A small contrastive image-text model, trained from scratch: text encoder layers 10, soap at rate 0.003.
Rows from block 8 of the image encoder of a small contrastive image-text model, named by matrix and row number. Each number is 128 + 24 x the weight over its row's rms, rounded and kept within 0 to 255. All counts start at 0. Numbers have three digits each.
Before each channel's rows are labels from the 100 images, of 14848, where the channel reaches its highest value: "peak on" is the class under the peak; "colour at peak" is the nearest of a few named colours to the mean colour under the peak. Only what is clearly more common there than usual is listed. The data: rendered rooms with furniture. In brackets: how many of the 100.
# pw: pointwise conv (encoder.blocks.8.pw.weight, 384x384x1x1), inputs 192-287

peak on: trophy (32)
colour at peak: purple (42)
pw.2:134157132128145145135100130149116090187102193088166172204122105132094117108145163130105149107136091136128138137117123125153134019135133145142122113094090117127148132142120154163144123078151121105126147149143112120123146138119091172139177143138182136152110119141143096113099148158125146135

peak on: wall (73)
colour at peak: grey (73)
pw.53:074143122175098118143118134136134117139090146110133126122127164076110070148104144112048117114138138094117098114120128141185124113133157110134061133129117129119122136165148125150097126094141123130139113118117113115094143108112090122127114154113101142141125089153109112127161147148133166084

peak on: flower (41)
colour at peak: brown (71)
pw.200:117134135157133138149092129150086135071106140140124085140140156120127093078108116122146129124101155142155111156117111093138161165177120115149141072093133135146156120147132146148155131159137159151128098152132189122142116137141124121121048135146143129103140094150129103151135106106147141164

peak on: wall (91)
colour at peak: brown (89)
pw.334:102139121114119113176075092113137115131086092115099106117125117095146134110109132129103115111112083091152126111140127130128169122132152157112121136108104097126153163118107125169148127117150088109133154106099103113157107172130155163132123162126109100142124172164172162123105124131120137152

peak on: wall (100)
colour at peak: black (76)
pw.65:129140134123144144132115125121085150108148146113132128125129116094113158103123190154104160138113117119143155097149134119136159157132143093154112087111121129094133133117109159096126089162153166104135135135118117145142124116138169128113140117150158102135044130120117114130147121123113116148

peak on: ceiling (48)
colour at peak: grey (66)
pw.194:117123125135095157122151101148110148120121135113118120176109122192115147173100049151096120139112123116146134175132114104110109120110177145167147195160108129056102096125149113131133184122112115148132164098130137133095130126129168102099113125135132117219127114155160115129168180129087112109

peak on: lamp (26)
colour at peak: grey (55)
pw.227:130109108102133154088154153135089149152138092111140125170124115103112121104130124138135121134117105094129151103095116123119156078141100127147126129100137106148143136184123143116121141161149137142142167138138112177109103134124128092141103139164157116134179111125122087128084146104068083127

peak on: flower (26)
colour at peak: brown (65)
pw.156:129133129140134106132144146147142137090137164132086106079105145120135121137102128172130087140111110138154130161107144138135162128109133113113123112138105116129121088148144160149120126160110169104144125106135161102167121153149109176100092149107111095169113137108111130175145132122141134169

peak on: flower (55)
colour at peak: brown (70)
pw.244:135111133050127113128147132113108140169138123120149141118138131110169087159136172203162097123090152168099174128137118123100132105137159145108111127114141125076101137114102113125125129148168122124113154122139159098126132117082169129089117137084116074149131108161142102093107131134161143111

peak on: window (83)
colour at peak: white (25)
pw.177:167139110081120118106106105174133135124132120144127146122125126113096164097128143113132140140142127123090105088125105103140163124102152124141158132127100115127090100106129122072132108098117115124148111103126097118162102138149112122142154100156098109112127097133093143145168108135156102106

peak on: flower (68)
colour at peak: black (39)
pw.207:130112126126123115146178180144101116103153122109106107145158138165177124162108116143107148100118092138124123098147106110126137135162123147135094157118095159124115139143138116110101130150109163151171140125168137126138123106073109150087112113103131153177124124148124168120099129139138102134

peak on: arch (35)
colour at peak: brown (66)
pw.123:150136141151155129121122119167199092206110134129132122125153108115160133118143133118117098125120162163116166138125158139128116126127156141131104136112171132139107093171120092122164116103086123143140146136080139139125124109101110143126131126116135160136176133114158107121126129172155121125

peak on: ceiling (41)
colour at peak: grey (62)
pw.124:132102118167083183130109131171079140137165083177094144155116128122127089147128123147197150114147102118141132127119174097108088101153111153104126142155157111075142112116136133121095141161108131168141148129156131137125129103156151118156133147135140128117104126153139112155078126121104166098

peak on: window (90)
colour at peak: white (31)
pw.175:147136169102158083127117116135143125117116145129147074137102127127095194104139145147149135141088139161107110086140137141113114145109059142126103116116120170121143100127109146107090140118125127100089150121105108113137141118137145131104157120118102156140118117141137140161130140139113130110

peak on: lamp (27)
colour at peak: brown (76)
pw.347:098092113086140115143123142106101172133135139124157173117104104127105151109136096161161110153105138141121143098112146129154108138114117161130095160117100115152131153100108133131103121072119150159129114100121133114171164121131142142123151113147153133123131136117114133109140131177115125100

peak on: ceiling (83)
colour at peak: grey (82)
pw.192:117137077110124120137132128157079165133140121111183130091094117092136161148083119118086110122093136152116143126071118105090131088097139100140097203115088143131121123117139072157118109104142160107126157115125110126130115128141138132134088137146126117147128130126165103113151126143108155143

peak on: wall (68)
colour at peak: pink (34)
pw.234:097142120144149105124115069162106119135113141102106083141099098177105129120143122143144101113116131102130126111132135131120133092123143107125112132083096122134142158138118087130153102138129140143114108139103177125096087120104128127100129158131123056093117108156113119149170118111103205108

peak on: flower (37)
colour at peak: brown (65)
pw.212:156109134128122134151123142145111115108120094147157117146132132144158172107131134168139108140110078121117095141130124132144122150132093115130103111131108150155150120161117100131133135114124127147155117135079153066112162103107099139138132159140127106116116128143138112106111098142159146116

peak on: flower (54)
colour at peak: brown (67)
pw.289:162138148126173138111117162139104146139113138130081138134140132145146131152096086091108125167100136154100145071147121112120135143143094170141096130101103132121122149149134083117125122084130124163136124154109129129124146108102111124159133116148126119126170133110093115140128168150141167193

peak on: wall (72)
colour at peak: black (50)
pw.30:116145198119129114132128127104121100160078145119116129123141134147188098121104101096129158128140120122141120182143109139133121119138130127097104120088099146117153106119101151124105122160119146107168126137095086096123129133103140130097128105153128116076146177141094107057106155176159121129

peak on: floor (69); trophy (28)
colour at peak: black (43)
pw.301:118128152180124128093191120128079117115108092093176090131103155121098164134141142150109145137111149134156080154137141092131172102093107126129123120150140144146109132168136129131106120145140141122114123103148099126102144102113127137120125132119107115125150153096141082113122130136162117198

peak on: trophy (37)
colour at peak: brown (63)
pw.246:165100111107101084143126088153089124122093145149064094104109089080147138094134131129114138149151122151086125117122156091125130133095152092127100123110101127109119116090133166142141095097112149128127121116146134134115149174117149144107088118126143132135120088111099099089160116121113100110

peak on: lamp (31)
colour at peak: brown (68)
pw.343:115152127172090083137107096137076138139121120111168108119118101099117097125148116144108118148119150136103152153144160111162132093126099160098141138215132111148117182160105124166112109134114157157106154089136089133126134148110159130139096116128108145079140093122140126104139146101132092114

peak on: umbrella (28)
colour at peak: brown (63)
pw.220:144115141136141121129114119109113130139125132142139134163098144096127129078132119164086125155129188118133153157135107141100108085155125094145121095157169164111090106158091118163099155102112134096174150135157123163134108118169125116089160170123159121098146162116090163122079134123169110119

peak on: robot (31)
colour at peak: brown (73)
pw.191:113143167079117134147092141147126126100171110130169119124149136180091115151132129112172168125150107134069141161088105157085135151170124115151114135155140113134169105116128128126124180135126179139105119155128146129129124129121118130129115110100145163116135136161141084125092125114094113119

peak on: trophy (68)
colour at peak: green (27)
pw.310:133158129123091145128120092170131123164129142145166134127109129103159113193110149121148110154183147108110127147102123158105121113141131143118140130074092129141132071141099135110151106144143120107100156111139105154149134106126143117134153158103126140133150156119119132169114135143139097143

peak on: floor (71)
colour at peak: blue (25)
pw.172:108158173129142138157100137138110125125152138133107118109164087131092130115114137126114115124125162151134140108174125125161130136081169113107201109131138118136115172122111122116125123151142133102155124126103140150131129105129106150149117137124113155143143142149170127115152098150137125173

peak on: window (81)
colour at peak: grey (67)
pw.223:145138159081162111142114119139143092088135145116118105112197192120139094116141144117162122136141112157141140128113136183185143112168082093112182109139119134118157102123172132155156132112141111128142140122121136127122145126158124140118111111146134136134071113110149139124086131130168088132

peak on: lamp (28); trophy (27)
colour at peak: black (89)
pw.88:093132132107116143099126092146162113087121174113122113141122083134138143120121130110131160131137106145128122162136104085167138106141114146103128149143090111148124171129152139078124116133108117126136133096116149134134107178101139089123124150145173071133127143086120100165140111138129119124

peak on: flower (30)
colour at peak: brown (66)
pw.359:120160139137116124179181156129097147133106151135114136126126140106171172123128159147089115131106120188155142092143160155124115152165131130147177122130114144139100125115059154100115139130155108180182151096118143150128128107138130181140107163112093156120129127169130108148157111141159094136

peak on: arch (36)
colour at peak: brown (69)
pw.180:137136157156105096131094161113105140116155132095096104119132103110159141124106143112147106102157097123136198105102086126102111133126163111135133123116098135149130163141129159183151151134164136141128150121129163175153149120094112128097105145119173146157132127099151127071139127091105126136

peak on: umbrella (25)
colour at peak: green (36)
pw.24:099130152127127062112130118077063104164133108117098102126181132127140083089137128093094150124134105128125151122155163103129137119101144125122139099122143136121086157112116163108143140151121084114102153146121117105160144153200111097148184168126110151093121130177151138131120147121084130170

peak on: window (92)
colour at peak: white (41)
pw.247:171137146168143143121136162121159158139118133154127137083150141176105147101129091141202167177112117166148099120123092127144115112114098154143099153123114110139171128155155141110118166102125123180115099091087159134137127115114147125136128161155125174136094117124167101116122151121103142097

peak on: window (90)
colour at peak: white (41)
pw.376:156087133094148160150118073160138175124161092086097120154168153130129182095127143159083151129148121117104149149180129123115153097148107135093116086135131154136109133169107198124128102149119084114128144117156086145093110120146129089118121065132152149170110122118117139096124116090117134146

peak on: window (100)
colour at peak: white (65)
pw.164:123105149130137140119186139109153183129140130118127152112137124112155178146116135167122099136146108134104126147089120106165109125190146095154083153105129112158121119149147131053141139084107135191134136136124138129098118134167119107116067127122119132127133133108140164126112102156143098131

peak on: ceiling (40)
colour at peak: grey (55)
pw.168:132162121165098132134135160108108116103135106108099180135111107212121105126108152148090118134145094133138128117124092086187121131113158139096106109119122136114093137115059123134126209157095088118147122122122142093128132112093136149108133138167089134151073067166116135139165159114167128160

peak on: flower (25)
colour at peak: brown (71)
pw.45:100117083146094102160099117141125099160115159121120098157151126148111149093087103139126137117154151139133097112105142149117120148098107118108153132092148147136173156144121117101094086134092148149121084133104132110135133134158136152141124103130150133109124126139141118109180104158137163160

peak on: window (88)
colour at peak: white (45)
pw.166:112161131133077120139144121131167182163106129118116128124159147138120134111134130107152116085140126151112107156155131083119120149143161123132153181116186162122164161137177113134139141127143165143141141192163137139121108121149126138139122097130141136153130129112117145069107151145164133126

peak on: flower (27)
colour at peak: brown (64)
pw.382:065104129117110130168190136139114187156172159096097105090151180127133176126109154160122122118076101112118098140105176135132112146176133123098136146129094112142145100110133114114126114126085088125135146136125110152119167115158118153110107140129121141120136137144125119083119160071091047141

peak on: trophy (27)
colour at peak: blue (26)
pw.199:118131093141129098100088094120130131094144132143097158135122165123151118075111142138104155128162148127125118128131149101175112147104097143146109119104096137097118163108066116141100149178111113122045116119129150124129150135145122144133112127073129097130110126136118160109085142110105122104

peak on: window (76)
colour at peak: white (30)
pw.8:142130173130092158101092132126152107121132122101138142103153117154126238114127140126126052105113087124156143107169127141093156124109140118173109144105108127127132120125100097150119129142123095128143130078107121118172135144134110126133142123115154153105144115159100106133077125132141074117

peak on: trophy (30)
colour at peak: brown (69)
pw.377:087127141124124094137117095101117112130125113150141116143123111089134128110135123085124121141139130166109143121107170136128085140119131140129117118127143120120108136134127136090143162134083131120115114152135134168167169143160112089099171156111114151156163096114124133166111111138110139130

peak on: trophy (51)
colour at peak: black (66)
pw.277:128135133152144119141150130091123184089159120119098132146137120138147114089112099083127116129133109119136134105129169135143137104148133138172104129116099105139091120172127134121085132089096139148131092131155154124118138134107108158125142130133110103167124134120125113095129123119142103124

peak on: window (92)
colour at peak: white (61)
pw.340:136123129121141083094148101151095143148125117143107123100141133150134188124141108119135136116091127110068103139143111155087130157125113131096150085123145120102099163141107109098133126127154124143134095143140156138084152126128108129142134117172110173134139137120129176123132129136132085118

peak on: robot (42)
colour at peak: green (31)
pw.259:100114128114152148147121128132112133136111160123097161157146110122136118135137126115124112136150125132150176158103118150168123150187134094153126132116119117109165127114123128132142087132146121141117051174131128133094129180102124069129116105102159167135111104097113151129070153138116095178

peak on: barrel (82)
colour at peak: black (40)
pw.268:092138139133117126148137121105120145100151144140107117139128140120142132096164109114130167118129099091165114147148102148136156128164078144121071143163157132136120098086142080094120136104107143135115117124111108098159090129139123078132100126128142134086120114139121198133125103155124107118

peak on: door (44); flower (31)
colour at peak: brown (60)
pw.205:079103167151119114155122108133135202130083093168132140089164136094116082131106133173135116105091122137147075141099130147128143152132118166131140114092153096100126105090125145124120148182138168138121160126130101133108101106091096122094118089134095133116106148154148153140121103090084128123

peak on: door (60)
colour at peak: black (75)
pw.229:083107075099089072099139110151141139138126185160086094150155127116135150129150101102147102153169071139173177144117107106108140097110120120151120159146112136114113126096134134187163111113074096167118104155112136115126136127127129114122137123118100138154122117108114119140148134135126154121

peak on: lamp (48); umbrella (30)
colour at peak: green (28)
pw.292:152101118087194148147171073138120093186112158156144127140126133106134165150145150146116120155120141130134141108162125123166117143107129120154089126150154129113142115134098092150122125117125153137095146104108159148080117108105122141137152096128152168124116133155100119139124111103133125132

peak on: ceiling (36); window (26)
colour at peak: grey (65)
pw.140:115162146165119139159098161144119116157123131155100129123163149088150157119156139145146128147092101166166120129157124071168136111083087149111093142131098145105120082152145171159129103102108112182114117151081100102122132113107196125143123162141118142147142125139121114102148150137163147093

peak on: floor (72); flower (28)
colour at peak: brown (60)
pw.321:131118168099119149161168124105109108142185132133111155085101133166158101129137122158152119146173166161120136122135146166106133141163118120123096102131127126132116161142079125104104151157122107144115128104130110124184097113140148137158115131145125153117139083129118100095142142149137110171

peak on: robot (27)
colour at peak: green (47)
pw.269:135136145068139168134120107133136130102139156136134134157123089107115138099096133102133114099106107124140155151110194117110136005137130105133132104138133151119170098136083142109118098157115156145131153116114158173155136143113123099125133123130099131115117130126099153123111096123093131172

peak on: ceiling (70)
colour at peak: grey (77)
pw.183:134119106139112116093159085128100131125140139092144155103114111194082131151119153119122099140108151094129138108147111144130132137102151154127128125115110088132130110141133102133101129096138144141116156122112138111145105177156126137170096135144144128130131115128115122165110153158080129129

peak on: barrel (33)
colour at peak: black (77)
pw.40:147116130111108120158122131153143097098162150163122183142108133137104116122128152091152104122119101134128105136138149141112138143159145102123133135145099130108133126128110132091141137140111093142125127125147123172095086098117105093135164140095185148152101118129133116119162111111097121088

peak on: ceiling (85)
colour at peak: grey (88)
pw.291:115131112111129177118141121139097130120125127116095132148132128143111114129152169113204102137124100150185142099108124129165086114126132110074139099136058095168099162103156128125095147180120111102118127089131081109150114147160085125166125119095171128098084139094138148144140129134090161145

peak on: flower (29)
colour at peak: brown (63)
pw.142:136141125110117124156162120155164145136108137117139121120054115119133106103174132143160096122112085094156144148168135128133135117140117110167151131115113159109151147135127170086170150149056122138118167148139143067079139116077124144117156136149131138115136111105088123133136130129088098099

peak on: wall (81)
colour at peak: black (53)
pw.193:133090178133125152111128120133117144125093110111133156130147117117149121116125116081185100160113136099166109168141133111143146082128158080135105112099134108131127129118125123097108154101103096098184153124117102122102098139141115125102132140136131114081154131143116127104119153086146139140

peak on: ceiling (49)
colour at peak: grey (77)
pw.173:152175089163092155104145122113114093109139113101167132135127091169144158119144153145129182151100118149138137110128132138136114139106125146135190130148116123158109151116115121111138130128104138100107123138167130117141137151095132113125100159133086087140136103125114114143208104162144177111

peak on: flower (31)
colour at peak: brown (61)
pw.300:105115140148124127129147092115135130092119155083131131112098165132124081133127129121110129116114101128106160149116119108116124117156139092143134112175131142117133144174128153142102153111113159098152150136144120117156146124146127169101141132130165118118158090086129162117134120145080129127

peak on: wall (98)
colour at peak: black (67)
pw.96:148085097128147161087126136114146185098077125128099133130097158131104064144160140137112117119117123128130165167157110142120124121115160123179097126132108108136167116102140134103113091145105126122121133158124097140140093114149115087193132108156137123123130141192094093131122150134107173085

peak on: wall (98)
colour at peak: black (59)
pw.297:112117147174131126084148099155111154132093127178161126122135104137119142178126139180109127101153106163095104134132126148130128125154112155108149119124128109107109111132140150125151144094092104148117091106101127134132128132095154105142104137178165147154169117129126121138172180123117101165

peak on: lamp (32)
colour at peak: brown (64)
pw.77:094140097119095083180123144102179123131133148171101070120081132143126111105136124166135152120165148129149119107128119149158145095183153104132135135126088115130129131124161122150094129146140134103147132121130132133134144117177145125134146091120121097147126120161106098112127167153131140102

peak on: ceiling (87)
colour at peak: grey (90)
pw.356:132157090115139163132130104118137127107133121123147124162143143113134142101098132086131120189154138080087082132130120101137157122110138122114142134160141130116073184107100117130128129150082135158078189119159116085104129151137140090139111144111101146145131168090125153180187112101147118131

peak on: wall (95)
colour at peak: brown (77)
pw.138:131109151077120136139115069152108143155090107141139089133156142155111153154171105130116096093108093162164138117112107117146151109136126189120152117112138103126121147121111157150101172100153075105110083137112119084144106117115120114113133111114136122153148087124134155119103112079129112120

peak on: window (96)
colour at peak: white (57)
pw.145:186113103134101160127090115107169125142125103103135184123122185187122240159129108139139137127090122196086139149133144144121150065115133116120106146145135125119062104145080164133108127114122140130131087114130107148105118126098106121151100146127139125089186131088124144110156137128073130130

peak on: flower (50)
colour at peak: brown (71)
pw.317:107142123142136054175209101123169164111127101142132124114133110134103158116142164158114114115126136140160106110128123122107125158159104125127089121188110127145096115116091154117166107134123167141161175114109198144135133142115117096127162109145161136154160128137105156145153126143131106175

peak on: trophy (30)
colour at peak: brown (60); purple (25)
pw.55:133104133110128100114081151098107146134136201129130166170121099126121150086134148096139145123148105127145164142096175133135144134166121162140103156106140136111132177163090164135134096106118114119125150139150132157135137096111128119140090114119136111155114134156170179155107121128154127135

peak on: barrel (30)
colour at peak: brown (68)
pw.228:169127125133169169086119133120143112097119137147113126158131161212168150169146141135203104180113106146128132120116143103134099141108114153137142114055107147095141157140100091099123149179132085116122150112125115140113169106168137134127124151121126156139106119093152112148124130126117120168

peak on: wall (99)
colour at peak: black (74)
pw.136:117132116105144168146135135150068160130155142095120102116127120116126125074113151124106121165119165125165129111139125104105146131117164153129078101143087096102151116133130132138152111118142126109116094140135125115127145110145118135116103144106141057149124102110139100110148135111062142123

peak on: window (100)
colour at peak: white (87)
pw.304:109117130081076128126129118101111169083127117158134107140144129107140168140124159169117124110139143120127111216120110118082149134130092121135135091113136121124131135135142130120147152103104107176102110133130175126150157109170142138126071152098105083147082133093166182121132052113137140100

peak on: floor (79)
colour at peak: brown (60)
pw.283:097115124137116116108143136128132141138130158185162111125141131104175137102125119104086147122145115153181139114103160108123170146153146106136147122124105155137142103125114119134103100164093100116107146118148120128158130120127129115126135127092109149136124133132121166142128139119111080167

peak on: umbrella (51)
colour at peak: brown (70)
pw.146:102087121121119125111111149111094137150114106109119122094091106113226145102109138197123094144155090107116100070106132115149163144134138078139174143153143093129188093100113116152096139091160167119110115125170121104112070162069105111129179116120135127109111107134141121120073172117120121118

peak on: trophy (33); robot (27)
colour at peak: brown (69)
pw.293:129142131117086136129138110145094096155135135137150148208127184138155123130128150147116129135165169127152100141149192168137156181149139139098161144136112127153158106128123153152143132138160111105154169110174125140117148157077154139148162147115106077154119114119128115178116117136130159153

peak on: wall (93)
colour at peak: brown (75)
pw.7:128165142149180124106092135182115140114169100102108132133121167157122144166118118126124122130162083161131141161147122122128141104147167108166163171134105093111142134082142139111103110138135093128123152114158121114160128151144112106149156100154114102137111149144160115140136112158126102121